{"model": "CTC audio transcriber", "dataset": "single English nouns, adjectives and verbs, spoken by a formant synthesiser in many voices", "train_examples": 78125, "noise_aug": 0.002, "time_shift_ms": 50, "n_mels": 40, "hop_length": 160, "input": "mfcc", "spec_augment": false, "win_length": 400, "tokenizer": "char", "vocab_size": 29, "arch": "transformer", "norm": "rmsnorm", "norm_position": "pre", "hidden_act": "star_relu", "mlp_ratio": 4, "head_dim": 32, "fused_qkv": false, "bias": "all", "qk_norm": false, "parallel_block": false, "inner_norm": false, "kv_group_size": 2, "subsampling": 4, "layers": 14, "width": 128, "positions": "rope", "init": "trunc_normal_002", "residual_init": "none", "optimizer": "soap", "beta2": 0.99, "learning_rate": 0.0021, "beta1": 0.95, "shampoo_beta": 0.99, "eps": 1e-08, "precondition_frequency": 25, "max_precond_dim": 1024, "one_sided": false, "adamw_lr_other_params": 0.0019, "gradient_centralization": true, "max_steps": 5300, "batch_size": 48, "epochs": 3.3, "lr_schedule": "cosine", "final_lr_fraction": 0.1, "warmup_steps": 260, "weight_decay": 0.0, "adamw_weight_decay_other_params": 0}
Rows from block 6, named by matrix and row number. Rows with one number belong to one neuron. Each number is 500 + 50 x the weight over its row's rms, rounded and kept within 0 to 999. All counts start at 0. Numbers have three digits each. After the name is the row's rms in percent of the matrix's.
# fc1: MLP up (model.blocks.6.mlp.fc1.weight, 512x128), inputs 0-63
# fc2: MLP down (model.blocks.6.mlp.fc2.weight, 128x512, transposed), outputs 0-63
fc1.76 098:490513565454531456439467437482580472573531411537591542515609467506488482524524492545461525525556475515465389542517424475469506452476584476564486497406559519475568462608600489552494470588547579
fc1.77 098:613564599486405511518523445512559481454541459517497486387594451476541444430536486523519532526458626541502495488440518540472516595501504491505486442601460380558540507552589544466477443446495541
fc1.78 132:577497511606431542607526418513477391474521446562501419537482523490456477450537508550498403491478503529469462483453583513434523486468458523588454513513545428502470550528546583425586496416490510
fc1.80 096:542511587515498501503524493526417492455564468471474441469413410545475455483450504545432572557519464518420470450523431554519514459476505516478430430516551516522421509444423529524571500597511608
fc1.81 089:530579484451559499650564538478500532559503416563426448553500460543484469546486479520501449484440477525490487460427523428523500447473484629526482497527545477510439531529530479524456547430595574
fc1.82 079:453485434495489429635521510544458540516522429545537487538457511425440492573528462534452534468552490487506507492537538465545519544561518560491428561505519481521485393488585592405468519609545590
fc1.83 107:485525450456496553497509480453459516523536475472511431502470507459557536474421508504593398449484615490459457558476410534530584604479473447525491508608530435462453521563546500519504479553499506
fc1.84 076:578508490510528471597502551483435474507504451499463362555571443525443443508484498506441467481426507485479524590441441513471502505514485518554467514543478525520523477456472489513548551493457539
fc1.86 121:485543565477494499545552509499520516495507451461422393415440484520500409530498543470560398508469536521518405402492519423526518499503519526563492605505485617486554503417449504450471515522555503
fc1.87 107:450521618487533484538461558446508528522417536567474453440453461527491463574556556572554528386524485462506477413497427517502501490433443472467426448519510544524492404454475487504544438442498586
fc1.88 074:525512517458488520535438432551477469460469482544518522576551538471537471568602611482463504549507541503449477526452581485466474448415446562475480403432479531543459600466548421470531454630470545
fc1.90 082:527523508528541594434497522423502450592555428561486515549585502453505601481493435561509475447491661450422505507545444467470510456543474458561548601427466490487608478517521542455597500530584489
fc1.91 141:431481432499526472461389528538464546550573502484564480509477528461450488528567601462504523496548486553473493431540500475535482445557493480517525514569527533582437486547520535482472552562370555
fc1.92 112:548575500521511473445498463487473494514478399439544548551535466483498559464538546541563496362517506571422526448488471512549546469446502533587542543463456448502547514538447526569564546484535505
fc1.93 102:514506527434504525448514448604509494547544471426483454545497514375454478478460511467451513555547476520494489588486512540577473607455405487489380456464583560493536484561472469548549556552474581
fc1.94 146:523451442518497515500449489530516484520475535493524531549512609509479507569486505469514533401460502530502506467561485517505540451528554437553551533526453583559555425493520518435551409539418519
fc1.95 079:559530527548509395512476534524472596636539386591474400506425450509618459538507431522476528457485529501470541565479528542523516461492560393509505558518550478524469568494592610491448459488480509
fc1.96 111:406405423462519457500504613495521488474454520460553526468537456436514466488654508571554494481521529384491564509517451440479491516494489498531534471420468570573485549581553582526435481450604543
fc1.97 083:502526458552532524454524525483555465560553517515547451538465488431486514539543547685520418444477505583544523443422480482478443523481525491523420522498493541533545511521478545485528530497439453
fc1.98 111:434522416558505466514512468556623523535495490496594467505543468526532466455590422507489540481470480490522527469450431601463560500588525591467391563518535470489516376478609534578488504508482502
fc1.99 121:446572518528523493494510473511606545514509555469432472539470521550545521479481514531424496460559520522474427498527515424529475529467405521576543460570552531380503399444596475427458457512609522
fc1.100 136:407503535514486439450502546364516527514475509410540421465473519468452492533428569457480476537600494496495483507519486501488573484534505412517512452499522615590503447491563446520482510515479524
fc1.101 113:554532448563567564537525537441501537524427484512423570524507545463511518480532494429418508553596524470476468431620560533501534546483484537467593497425450471575637513526459437510506511534525535
fc1.102 144:605480444524599557464484478491579571494508462476477522540508542497514494587470457447531477504524436575530468558503398460487449581566489432526431496417534514573606478579493555474547466499493603
fc1.103 100:432504564494475485514473453434470501454432504557526455527466524531489484452537531404515431518524486508511484570406549474520554464590511470509460541507541525478525462578538445432541424531503579
fc1.104 069:497530525448439449468487350577478496545474513607499608556488477460514528506493575579495471490594616488548441432518441577519445423531448446458502549482532533567428541446503429512502519545523584
fc1.105 078:485546485503462465510462524538507559511533559481541527512520480550411422484485590475458529596583460574517466425421512432431551570461516467605580475555560477505431477425546472516546363552502551
fc1.106 092:560484532556437476606477583548595541545545453453575487479479447437464477549383461491557429493573515499468460477576592486489453494577515477485487586501423561512476441535455525446566492604438471
fc1.107 078:516494458473477465532419509486541559471590414430515504572450451491469448567531495518395536639517537452478483444516462490479556516366506469534512492540432488399479549545579509483556525452406446
fc1.108 091:433508499574576497558404553508535462483517456467491458536479499515530386516503492441385559482538504514479531529472538435416540592522501420416518541535484509406565485554514477586545583511507497
fc1.110 072:494493478467510495433478487514506502571395607385517535507494454482528484593485518486432533492500471428441548408567532484497558526571521527515487539505420551493450500610575467407488457482524492
fc1.111 119:469505466523511508485546489545523525454442540527440460496477531430620435543434625457533482421487508517450457548592590474477467505563507501561517478627454516548399560403498443485590395428457466
fc1.112 100:390633500419572485504461475456536578443414497544477478432467505514520462427542494504506561527529531467566495492472480469453496522522537526466599491459508468550505504448502485488567482528555624
fc1.114 080:499516501494478549572441508549501474459511409506524497531477546464530444407468523533510546505533543501426573432487477599450503469556508383454559528553434425430369545470523503495574477482554560
fc1.115 121:474409554388404522533525543567516572522511441539523552552575533463420529498507452490502472508449551492482522541559473512530545483448489528544496424440516492461457439603500468491565483521533615
fc1.116 120:466480544451583453466471531533519455440541467476509396558558457411507486505436503490487533604464596498421439514462592541520467589419542483506500450418617527461460518552415458466583514465501517
fc1.117 100:466490569593552435465540542453515538508494435560410423537440531429593450566458592542434453542505531422505551486452518464473511501540516539486482499531503517445418456522574534554438520587475501
fc1.119 103:580486433501457611523496566482489454500575420431413519571482533514507501517498496596460533526582450474509447488435530583535510422586478563490517526619540517563455514358468498428550511485518596
fc1.120 105:563550584524538519459531458518551500488492540536534528486497497625461531549465506531516474456512521528430460501502580580518456565452539505593539516545651495573510557500601447376460472439506574
fc1.121 088:482552519484517371473463545544500522491489451491528552522485465614492463426489451489481581458441517481511468420497517471510554500521517460510450486544570495612447426531567536489445471577465544
fc1.122 093:486507546476462483443379470540476494543540455511429506560606532395468517544515482490529479517457522445476456579507572506429499525555458561513569496517514515558449460432613546475392539548386452
fc1.123 118:595536499494466571455437405455520518479383569516553462452454420492438419544531473492505540547471521404386495443541427507486514596485412494408489436486513579501554578540443448465533514571533477
fc1.124 118:628562440556561544430525479471525531430517497463402435455434508487413530514652541489513510587410475542554530489513372494473450538563467480453550529452450451461493550468544449539557491544457503
fc1.125 124:486456460499472562594525622458536470454453484520495355525544507428597530521572537420488411519498523494401541505476502557536509494475441522498426487508554488458479497443568436502445488553475542
fc1.127 083:514454478557431543505502509487530589576443599397515485457472506541440486530534463584460534522428462530448494456544482510432537495548480438434420495414463387580456461485557423457552450511497568
fc1.128 080:478484482546539474448524613481548464599483464480499500471563478371487475548566484525418487516626531503559536459449589501554518564479503434490498463494491533576476535581517512496425446515515531
fc1.129 087:516456485466523545446437544520576563467486560445501479516469487455414448483607597552565566578524430429425646555449559563409508542548505476544540423491499532514479470472551494501468502447458554
fc1.130 105:540422537470532447416441501508481389540481448521411521530606432476463543497494472489500577554495511500561450459537555592498484458476611510502535479452479395532606435477563414459543499446435432
fc1.131 082:451465523506516461386443500489489565510539450555516472505496425550564472480522411499492530419519424470546495482480542463419442460597571528495394519479517359479499485657544534531499513516472573
fc1.132 074:441525512499493441443528539498487445496520495467530529536425492457482472387465527556516419471469549496421421533616445599571461509563453478476451545528503439619582448543573461526475453502463487
fc1.133 080:506473406525559483543519460613487519413541515495561396545573500509517529440368461514499513575517550490476496428565439476511555509541508544402442479595554447469570516473511529426466503592523458
fc1.135 077:492466403632572449503548454483487502599443428556595461536528441496499555547443535513499469518539580463496466513533501440464490457611451496399436540500539510408511398482505557531477545507534532
fc1.136 084:511504457526430546496438440567435500481524481460499500510435461440430386462608408511496472449449415507548541388521534550499470463511589470515536534454501520507522455545460487502546408525554448
fc1.137 118:517473482414453473539540520528531448573457547527443497491522478504594471468590540551510573450548468540413501463529466571377426457429506570414583614489467554570515503642447429555470478501509469
fc1.138 067:452520557463511463565528557503513470636487495519585486465425420442546539554576483533381508481535546495467551453560465444473489531494411484525508468457509511576478489546490458430526518549446536
fc1.139 106:542562463554496559488455553499445399565434459603441479579642436493511521492477616469535526465544567453557457456614533514515554515495549545561486496487506479439458483479462432505592487508567542
fc1.140 093:484436467427561469520462572503522537511465460438493427589543486462494534467407488394546541588553544656548514516509534517485444439483497528414538455514493476496546543504582460448488438554481505
fc1.141 046:564531453495500486495513528518499536519353548536488459572435456474504532585492581518373536595504515449497448476528558434496518587484455525545536507474557532563429508449562436420516458531467506
fc1.142 076:551549519487528452462423547486579514489537515448460458513526524442518568551431400535442484546518469522495474466532533450417499462450452367481480463436611512459454568416502529564486441527471479
fc1.143 044:447453491439523472436513556488512435563411513488541464483437466380460465510544549500451576537538509468542452414533447476550509500520511505476491547562434562549534573527615470498414565512551592
fc1.145 087:439475521512492483652551579530603496432526508587527570584404554476480553547475466433498481508477523538480544590509591487500478562499421459435484429356478525519564537504489431431440495490429538
fc1.146 099:436380531512481496466526534579480519484451501482566436481377465463530475540498539481466505544484450424473498465502538541545439511481475558537458408486467559474538472531473508551554488455651597
fc1.147 131:420458576438564440512462536510456557557486533502496540520520494490511420533456505524604476506580445492539429468399459590507472511507485591479577580535481510502561422535528469541423465508539487
fc1.148 146:441451407511552547445522539513534496558455489550462542395525466441483525506499522630528523465453479477558458478467502509483580449477522502493459499463568513517491452605461525438525576618485489
fc1.149 097:572521534423464494395517538521507481542522401495526499532587533457522453420503487555546500478558483586483544621521513384464547502527525455466496455565547439506433552529506443522503524469503399
fc1.150 102:564441587466488517554451533489512563455502585400506576519550358556481512416545380650545510418477549456544465481461467424416514555439475434446567551546443414477470458495504510458507511495506510
fc1.151 072:518475547422509494475412498518615421565470474529510460540489539302453461485502508549505484526457438498474479494489457521475565492479533560480370533448529483526472574475497489450458525594577486
fc1.152 122:552525455517454505538493499568503558553463449492562442458403466483503437566612468495471439587415519476462475444423502389583574432514531488477511538477481505497499622617577539488500502483532432
fc1.153 079:450511550473594479490573403521473503498592532511542556564442587524502559505547523556480410451512508512468495452579514495530533465562570556512562534479514498521566487565511472504408492438414548
fc1.154 114:487455437482511565490467622490548546586501477572524467528462426443461532575509439430466516498517489456384554497464456522491506429543533507404455537461537460510587567518541500574475457451485601
fc1.155 087:501421402525552535422476500492426552545487464462541474477480442403440442539394461469538507473527463567557467555591511433543455502477464491542528526400463457532512492555503538491406472472466471
fc1.156 082:431549504425487423441511448469483515458492406472480547531476485540584434463555481589486452496500482470479474399599537524543498499559504436544487505508504574478475576536504433510502499542460515
fc1.157 068:516532463498553534512540477541562498520474464555544530491466495472484503508579476539418544471467524547428468534545522486432473504460464473443488517533480552499392489363550581433494497526402558
fc1.158 122:485485493448487545476426491485451447605398467477515386482537466450466483497446552462455433452449551482423521470597440567557583610392562484514485496469411525463481512515545526608497583426497478
fc1.159 084:446592415484463470469548472512474552547455460409525388488468521599532519583536428534487449497453582481467505519490503500521431480492491522475483435470434510579475461427526559463588448467515496
fc1.161 113:435488478478414467437538542502485599548508473419471597504499490436540480530542500501405545546477484486595516595477535589498580446522427489463546495493489429419550539414515616417475565529494478
fc1.162 103:470529490531523461514500494603501487516488495400472454517510512466483504526507499482520484445432604472549502410514558546534468512557410467574522428473441443528467480472510451546512510580454559
fc1.163 086:356543528487413508432582539616479533610523541435566410483496531529489500516462442393450447541563512555474498566484533476426477486552486493499523506542575481482489530515440437477558486508539523
fc1.164 095:559545406508550452500545526453442577485560465518539487487484473610502459462472575446474530412538514469569543497492495497495511389518434518532468539465563474566423518526540608465549494399447506
fc1.165 087:514484487514471429414585483620427526445411492529449453509481478524533567420519483572476567433514614490446528460478549478526558422495550580491533553531475580567556542466548536520496426591538569
fc1.166 102:495460464495520458529493595488529560585565542493571508592483517559488556517528584497567567491512509482388454455465520412504544487440569499489536463554524463568463350531421492447469532563467516
fc1.168 116:546552468363462499519500474538504583505459504505539451579495476492519515413581640478554469483520402509424526597483503528440538525486466508503565497447425498504380385558541456549462468509457505
fc1.169 089:433494550539438463564558466421531502489447593513553599498495468600432517603515455425477471451510451496399432507431443464493529476514440421539497550491477514542560462477537507501541468486516601
fc1.170 076:406598481534429448565430560476527570497463422524607411455466509397497557539436511512566487484487448431537399517474519496428575526439550470445479526533443463579510572499484526450565510545590528
fc1.171 117:620487484421467503466484523458454469473532574482497428491510519440419465501484534598464488537550625453489513499526491560582564504494529468554452518453513502632511435564490447498511525576441509
fc1.172 125:471478513508502503470485563514451555431516555449557458605487520502535607550453486557568456431514488439470482419539526518547445479477430508428504454445457413473445519549501475457430487580508519
fc1.173 073:567530502488479494496498388468481542488588519513497479592431490433610440544597460499468450501437579401495480529538505570430487477523480461505477490419472479410454465537497512539425433409478450
fc1.174 085:489596591484524503495543514567416469555485434568488576507483496467619532538534516478449487433509549447452524425520566508478494524506486552497547595527531479582502501465554494598482546410435435
fc1.175 106:527559522433633505432514520508527456454518517511505532536530507555466521560521474463514535612568445596467544484423495510564604537396487479530480505629455624453507520564514505539479444458566488
fc1.176 117:354481420572492500567447491412560417498579477478465489548462439508556366489475520568448516591533467406545457471404477532437481630457543445467535486482431430502483481481542436565529602567550562
fc1.177 067:490501563487448502512458482531550496463529432377470448501542508444544395514560490545556501566526529442503446455505481517464489496499535445562491464465365660507494453507705502548501512454470435
fc1.178 093:447530500510578506530579450587458562462518432459446479505516488399478484483391506598626485519519466547480611465515509494465560483577558436426478501499542454510466520572666476551481429484419475
fc1.179 074:517472479486488482451535596553396433486551465591502544442468541450496436547465487573437530398490553483538496495573511468479481549485420561497619512496485525488540490517595453513492530511543556
fc1.180 128:486513568561557453484476430541549502488455501524523541457528537532457571534480487555520597466483498543423457450502468490518538474499575454488530477521491427489498509467496440497417462508434641
fc2.76 094:515436551449444623527551446466509447469473450442501493522514544508470468523491502563485486485480618480515431528545501564446450497553481436530467583575524507418453409404538391420486437567505479
fc2.77 099:416515474539485503492620479483473546507511526514542529502435442466549588482542537431561548560543506457476458495593440489557553354556432405471573517486490474451482551492515501566495569595490492
fc2.78 123:553480558500516431425456481495472415474471498445492574382567506470513434528467503454521528499455579500481528426547435444504428463488568446525519519470511479439380562534610454474519526513539442
fc2.80 092:371503456527559424484475562520492472496491469544492531438569550525449561494545526552585468560470439471503525571432581502541489560548426455490433407482420528428475632589532544549464537496478454
fc2.81 095:493446472446502443502454476478479547550545502524556483468502466447453471384498515500585503471522535436529510555587516521581495458444506411492492580505491468408466577538518532541515468540523484
fc2.82 080:447513573580546535478429549462443408394481483555461526447577466441555509454574449534523533483547455512424495540449556539449426445571525568458537485460544452574511559550538385528535467449459529
fc2.83 106:532436564580483516482521487462449544473469611468545470653522402446465453458478525519469552642400535523455546409533592402532527525550465498584492499481435530553515479521496498537629517507517528
fc2.84 079:491478456463534496442425447521535411533498526497497479461442499538513472529570504475529533529500471531468532428563540503448547463575543403591500474412467550578414480524559427495535469453524597
fc2.86 115:534460553457519447544450416384448615489518537542499544484485545521453572461452410488475422521497470500493497496477451544485492513463470493509491481494599482461414530526459526577588479496426546
fc2.87 104:477571496421528570490458523519578491438433462461560463551558493515486472515522485415512589502552444383458506664543603440492404437584525478534535500621476487490548567491554578490506484493525440
fc2.88 086:521555451465479527563515576393417474445394546554548456492526469467491486575496530388485530386537454484443551449542485456459570481548461468478515518584482490522486499569458493478531531465466512
fc2.90 091:526580429417461467452479514519471442477522522504561493514544531465492486492546478589537516521389411468548455627553511494534422421466608454510419544462461524527453494486487486587485516514470526
fc2.91 138:556565445503351557603464501517472481502633464495453487519555511404510553456497626486595558503447506523461526498536568480473550461467452578587613514584413543490502538593452604556503507485504559
fc2.92 111:548509503485466531505560492500508520494538535546431453421482467458546441537534486517489512556455553493397515522471400435520401444578536491450541664564612584487491537476434486545533539473498425
fc2.93 113:518500521475527446485587509530535500532472424424443586447433468563547578511523527533573500505460502437574536504494534423490464518483537556502437525484536483526425483520457576532607473433421547
fc2.94 127:447470503467402553536482443560500467503473383504469531558522520489482592605443558523536486581443517526511594624563580482496492562531515462534488428477481510485560445517495465465416498541499514
fc2.95 080:440539466567498593440515556551506531497497637463555416400530529500482462452419446478546466478574501439495443437526437555492434443463446559474489563488418510534559442539520325587502612562483520
fc2.96 113:410451511496531527518493484496475474430538479426568450528609474489438523591502432468500517500545557560478544474564439491518412469433469561493495475527538479450441485560441556494460355486505462
fc2.97 087:474497467474513510516451467491574440520533459455494411460553464501575572471538519448448465527593559464502509566519470412457548524501549448505519507535622425516615493514507528558442501448514476
fc2.98 100:458483596418455530494451418522470508501546483457542455512551441446529429427488537467462534405519416428528517449596544497499439545435508559530513546432499549505546458449507480545448530466393527
fc2.99 114:436477381398485567432583502597552432474556545448614499413559578518519407509507463529601514476436473509458538498560454564430475507535427447561429510513526532519565454435438437530474494493404468
fc2.100 123:483502525495504586502603570529530474469498520528548548487470621498522545487423483439549427552408495534512564393468465489505572388558510465481537445488545557470491482537387506446545627444469429
fc2.101 102:466483410458547537513513489468491535434482478493508544475566518438544477474507502495576502538612523449479482479485500506471545525553495496492608437487426443481547451480598528507477497535464419
fc2.102 132:495524477456558506452525553477546403469444466441441519535479525476506543482564476474577540482535564508471557548549500449472463597567519494554397534573619549514461501516556411474554525499593451
fc2.103 110:547516525551505480481539598541475543566510484435547485485660540579549486617473376600539536449453527532494534482460540494416524501457412529526489495498441503522566579584432471564442501600546463
fc2.104 079:521624461456521567454480466524476496470411486500407474394531509439513404533390448440466508420492405460514533513559454524517486449633526567462466448581514600519504488551426558493484539473552519
fc2.105 078:470503453523551489506504454436492476503594534549522438459528524575568524539445520533418425486442548513586444506540411507547466567538489641511469473476405504473450399512584526474535510511552521
fc2.106 091:548498433376565544440429488487447482502508481537506522560466591416529522589465559518497556438452467536510534552498427489456448572516461530572522512499434498578524424402570576494513610523486551
fc2.107 082:434395424537534500416528526496446532428514511550515477558483536505471527560555602502497484397450572491530545448457515492538450490427529517531534492527554497535526474528482518503439358494547517
fc2.108 085:528452554520461483530448484477424471517504538556481534485420523491475512407457540483501393571538483489495517471523509502486536442528588457568535510512523502509436449520542404480535528548365522
fc2.110 073:539540593555558494515492573465621527600517558518543589541493474442422423565481512571607492528528455550479430521451515510461458561386532402472474497541554490452420510456441404541456476531542531
fc2.111 123:544568510455408493439532520523568471396523444529487538477586526543500505528560525487515514488477536588454519452498566570439517514482462469519465512565580598510421502502452421495490594509497486
fc2.112 100:501455448410397532524542500499501457559434507536443485483536472530499509485563539407555439472440536406548497455486450543489529461457421578589476486545476416485504535463529429485509501474450372
fc2.114 085:466558457478432480576439496517514567474578547491531547482476508584504547508562550516539524477590470497528371615457497472539570449537419503461482434523490550584554476478432363494466537582564458
fc2.115 116:429550508599567537554509438460471466476448510484412572577437479540459559516461492491562588426500524605501585516510572502474511536489510509492462493508576541571517454460500563505455458478454480
fc2.116 119:588470564497533532522457421555449491547545518443396432428566509417493569453426454484563432514479390495523526432555486478494570571583471564540492494522348569560497451467544565528512500517507497
fc2.117 096:508482470549493571542500579511519513473479522568459518558493574478493520505453516521582512425444571495595539533521605519475489550512544481580401581476527511427460490484489518375475496498455456
fc2.119 096:459463501435415551470542479475552572506499513500552445516461422520498531470460487455417538501470469459497611542518440444517465496508549451488481392511458529582506476478499545582449539554540482
fc2.120 108:535396454474478454510481493480430490546491412530523447478451530451523422538469469499472432537440582531388413526534541460523625479551502526561535500543497510523415533452525504435574466478487510
fc2.121 093:483513548503488465530539432518527535528485462538468432508392506484487428420439594428473526596506468541516374529620495472529459483506508558477430472495461388539573537435522524538520518563470469
fc2.122 086:488533548657485537491554526494492537501507545514423574475567585535572512531502532509574493556545578544447348520448456484518465431536496473466444496492447429498524508452495476431421526516449536
fc2.123 116:457433420541529501419539549610458521456569540502512573553529468543555482431468545555445553596512501563486510490502499453600505426485440540440404515400457468477541506524523485494479468445480569
fc2.124 111:522485522456494453442437530512519548422558475484444505506508550359526577485552479459596390501547473579440479593404454464503483628428496549459532416463515529568519500502523540485426513480532522
fc2.125 127:541319469464472519486582497501514493522570457487405525509354440438445528550533446506510530530531565502542430479471496537529472538610433533503379426465454458497501445422513513497541480516518534
fc2.127 091:517454473504589416476480470433531564540548501478629467486510476415399450528525412530493547518534569590358554526532540558576455483544449517516470471470492553482497548523493512580440446566519511
fc2.128 082:541513430468399511428546438503481555399564481491492581511624519533493595555459591543562466570491467471464565436492420552494443552397561489516480522451500422514455520478480480462443465482420532
fc2.129 093:421450491543530480492541495455486452574615565477513443490452478541468525464550429525445457494519510477514457495580458614563374515530501505416493537486492555487455474517509513540517483531512484
fc2.130 104:577567503479518501514593498462485634478596504492512503585387429402469569527422460536495507472484456557498542432479555393515510520399422476499465517505476521503482431506540538536465495431516532
fc2.131 083:519519629441519488537432522464539541477429568428485456518505574436555530505511592531449502494436557500575439564477472406515545414549467506534546478478418520495563509470546466490523432554503553
fc2.132 077:517539552465608584403554447445457470570551574561482471514527474513480552546486571466440527520386457503593438432428551528432482552412524523518487529471458445474539449516429533501439509480438554
fc2.133 078:455530475515499565464440498499559432567457431509567495466478553524353442426470475549455475453516526510583546500426463594513526474490466479517540487465513582468541490542460480480550473500496497
fc2.135 083:459481511593439519537580508482461391543448483500437548507457469494482461514570506500533426451425612525423528420534551524543489518611461552512534584477486570449491466523455472568441555458448420
fc2.136 082:507485575390482473475454480580485408514523572523501410447484531494540472512519569590497452561524550452485499548498434490520488476558394463467520457423474531443513521483548382564503521565445593
fc2.137 110:531446498445585614460550455428466476488603479501437511525476485504407479479542457531427423555450380512578443497534412448491566485461500441389459577535523507493477579537584434481456405478525475
fc2.138 076:468509469409527470502519513578492465536492525593445534472504511513521478531476571416533603450549519457519520503512517488504554415480554432451459474532453491408555480554564457437514510560609569
fc2.139 100:487513389544512493530507523515557539554554501478452493543421436529453451504512474515527475427471543530477504527403448491520533474501442462574463408458537492560566454492560448506505472531453516
fc2.140 095:604459464577475463391447507556508537488439539493447511500438500496525456526591546557506498512519508485451463472489432576376563488529503491535429467429504453363418479456545487432609548446487514
fc2.141 060:507492529519493464433381501520502562452515487378526564454481485528462451574560457605518507469592451429480498517470573511532416552580523434432426558433545430518501430508517549512431505479590441
fc2.142 080:572530506506507470528528522424454586511503525494537533543437475572482545452565496478586479430564483462537559447496542472538456551487508559423423515503497453558489515475511494447514509479428500
fc2.143 054:431556415488495539569525527513448563551502364548491520387548454542499486609443449587550580514520543431461514572439446550489525530451462438538517511498429505595516453535530440577484406467449438
fc2.145 089:585484504482553558518484561493477499539515490506451456476545417544482538537573456637497574438488475449514517425451432417417500456557433414521566489486403475523449484481526470570602518534656573
fc2.146 096:414384507512495371368514468457527568421462454448485599492539412474563565511501510495450464432510470457567492444444468549442481531433495470479480462446531468498406552537523509475493514536496486
fc2.147 123:463491575470598449559491536446567448513512521492549524516488482451516587474469508496579430447519512487521492512441473578503477463378516453570529556507573584400489531396631561502488474585555486
fc2.148 154:477490429493467408557512485540519562514513570488492511519548444497510529454406567634463521440427476467485536558459490506456456449434505481459578529658519501506549539564508553491532539558456507
fc2.149 100:507541575530557418529529441481534557457496502497475430479447438538552442487428456462503564525476409555583522427480490514485531388405531577473488533522544454475490523568495514483521493578410507
fc2.150 104:520491491470514459463491522510461437614483555540442474489440559560422521492521463477437411601499461515555515534560564520488661522502500592504450377525573496472481430497542500596482540500402558
fc2.151 081:531416494523450556481432475523475531542503506547518459533597478489505537553511536527507499449590547544570578476477570524539539568433681524510489506485437568466520447470494489512484564409480566
fc2.152 124:378516508423556556564525527527440515479559519420521434558513573442513548494552554428452451472468608470507465430628489529535511508554515554467450528533494521510510568480599493595545466476550472
fc2.153 080:571525475526424510453471495602501448495446489610513438457462498444603482402460589528542542523481469565424542532487464512544538480554424385501445486447476465474562556541566494500451547498502496
fc2.154 116:519550469458526600543525456500449474519499486477424580542451490519515618383436369498427600579489501489479457530542528530466513485492418463542457535485439521456456517552499445438566485479482476
fc2.155 075:527590473537478537475575516409603502494561465480491549462542401465546560491470601521498497482449505523464484522429472517511572522502596476445405455537448459459593500466451500438551495427451572
fc2.156 088:456462484546487606504503549628503538607469554458477462533534472486459578438461524455478525518550512579535533552450465450436480461527539450526564496499546456468510439452510512439513503504587573
fc2.157 076:483557464586400520521528486548497504447554455477492511478529465514401543505550483543556471469552462412507559555458506608580528474505449543612509551538526619553537473560473439596621554473437511
fc2.158 111:475571499543511435545525579505572574498535459540535468516449469505488562509469480446409529518501496495540538516446580365434465424463468503496523578506535510589490495485483492520535453496535539
fc2.159 083:465502480432467566551515451609439522588562488489564567492475538474555527543514499510409460493473472536482414538399603482499481443428551466490522469488491635555437480563503469560571533476543562
fc2.161 114:534502469526632564422538518478457492436421490515512476465422414514485482393468505510402431468546467444444468509477619445386520489487508440445527445511469525590490565545451564438527592492528448
fc2.162 093:551513546537549520497514472564437550545475488551573547506503478562479499487493453484486496560548487443493487491611447496438623494582440474358544470511492514540459465457462554468569533543436481
fc2.163 089:490494543491439517562468496526445457485418517577511476509478436562476506560489482590517463471452557581490555584445555484554539409508501633530520496516526561509475542563436598494477477534574535
fc2.164 092:527495538483475478544486417466541498468485526498619599510589594466437528498506567611478576513465459464516471524506465455446573492526397569380544475540381477497518554457505531590446486508548537
fc2.165 085:445460452500580454448488489529492484418429466535463512491513490523418401512505575523441428517417521536411457521504527621505565473521500440578470489418462547513493500482557438478443536407515465
fc2.166 098:394626490472497536542474421514572518483505440435447442515514572493467459486467471432529487535415534423572493552592545522501512487536545413583573497545500585433530535505497553506570521499413560
fc2.168 117:548484434481537501525470469456550543459536518419505566502501509433437547588533450436462469524336561482513534463543501498529608470487483458480465515429496442523499497535510513569403475515568485
fc2.169 096:437484494510433483462513512563492491581528494634502414573512433491460553460452473524468480533485589501582523582430517517551438499453507391527523475622583390433558411589467502548516435547516502
fc2.170 080:391494440522547568431490453526561522513431538493551558484517544550535559558592479428572465477490396516531456492536431515468496499520611577519430504509542480455584544401543549547418510569505479
fc2.171 109:426512502526561551516515491537468551480604426495549437520467552572517450496396507486526544501397578582523473610391459514417501511541466404528519587458360461609430514500407536557502553479488496
fc2.172 111:500520488487508454529512428553461438597496475480581484521413578563438414418415498479497559501449530479462479536562471521497500536460589444525537431486463506510516492475392505487494571580391484
fc2.173 074:515491453435437551526449566525441472509542430552472547408537524503444584589511546507512481479489524516507575424491476465575552475461530512509491393561514513615455477472477502455501601502447587
fc2.174 096:592451446477462530480503408558512530437471461481444494509492417479496460464465555406483553504545560448540498484595462506530418442375551524464452509527523563528536450544460499540431555538455500
fc2.175 106:538448417471523413463556490513483493496472514488489496581477478480559509481612517580555470411383473521424539468401381488609501419452479577462519475380506513562489506526379502504481413395533418
fc2.176 114:588515632533516507598502580493420543464402505470441574461386449525531610495578579528422424497477581583548463534495575459495488505548487433499542531428392450457508601496472544531515515558537519
fc2.177 073:420451470443587451473472551477545517515494508523461459542558443417564420416504481460579508550485503449555463512510486553447426522512442558565485432523600476399495511500525540498534450463596562
fc2.178 094:536472448368524480533521500502412423547540460460560485471468537461642488513536579530400601498449488578520468422473497399529538452497552476463542509495513514500461562396428485473636444493524517
fc2.179 074:583512526549569407553572594472536435558551515574556420442441447534566515474548484524498418512484496485402542502367449415465484501459555424516417518519440520572478452542476543429503499466460456
fc2.180 130:537545465481502591487543465555496497506496494539498371480526461489516538483566487484523519537439482477516552492444540516531400464484432503520562445531484410430571413490514477551457544451580560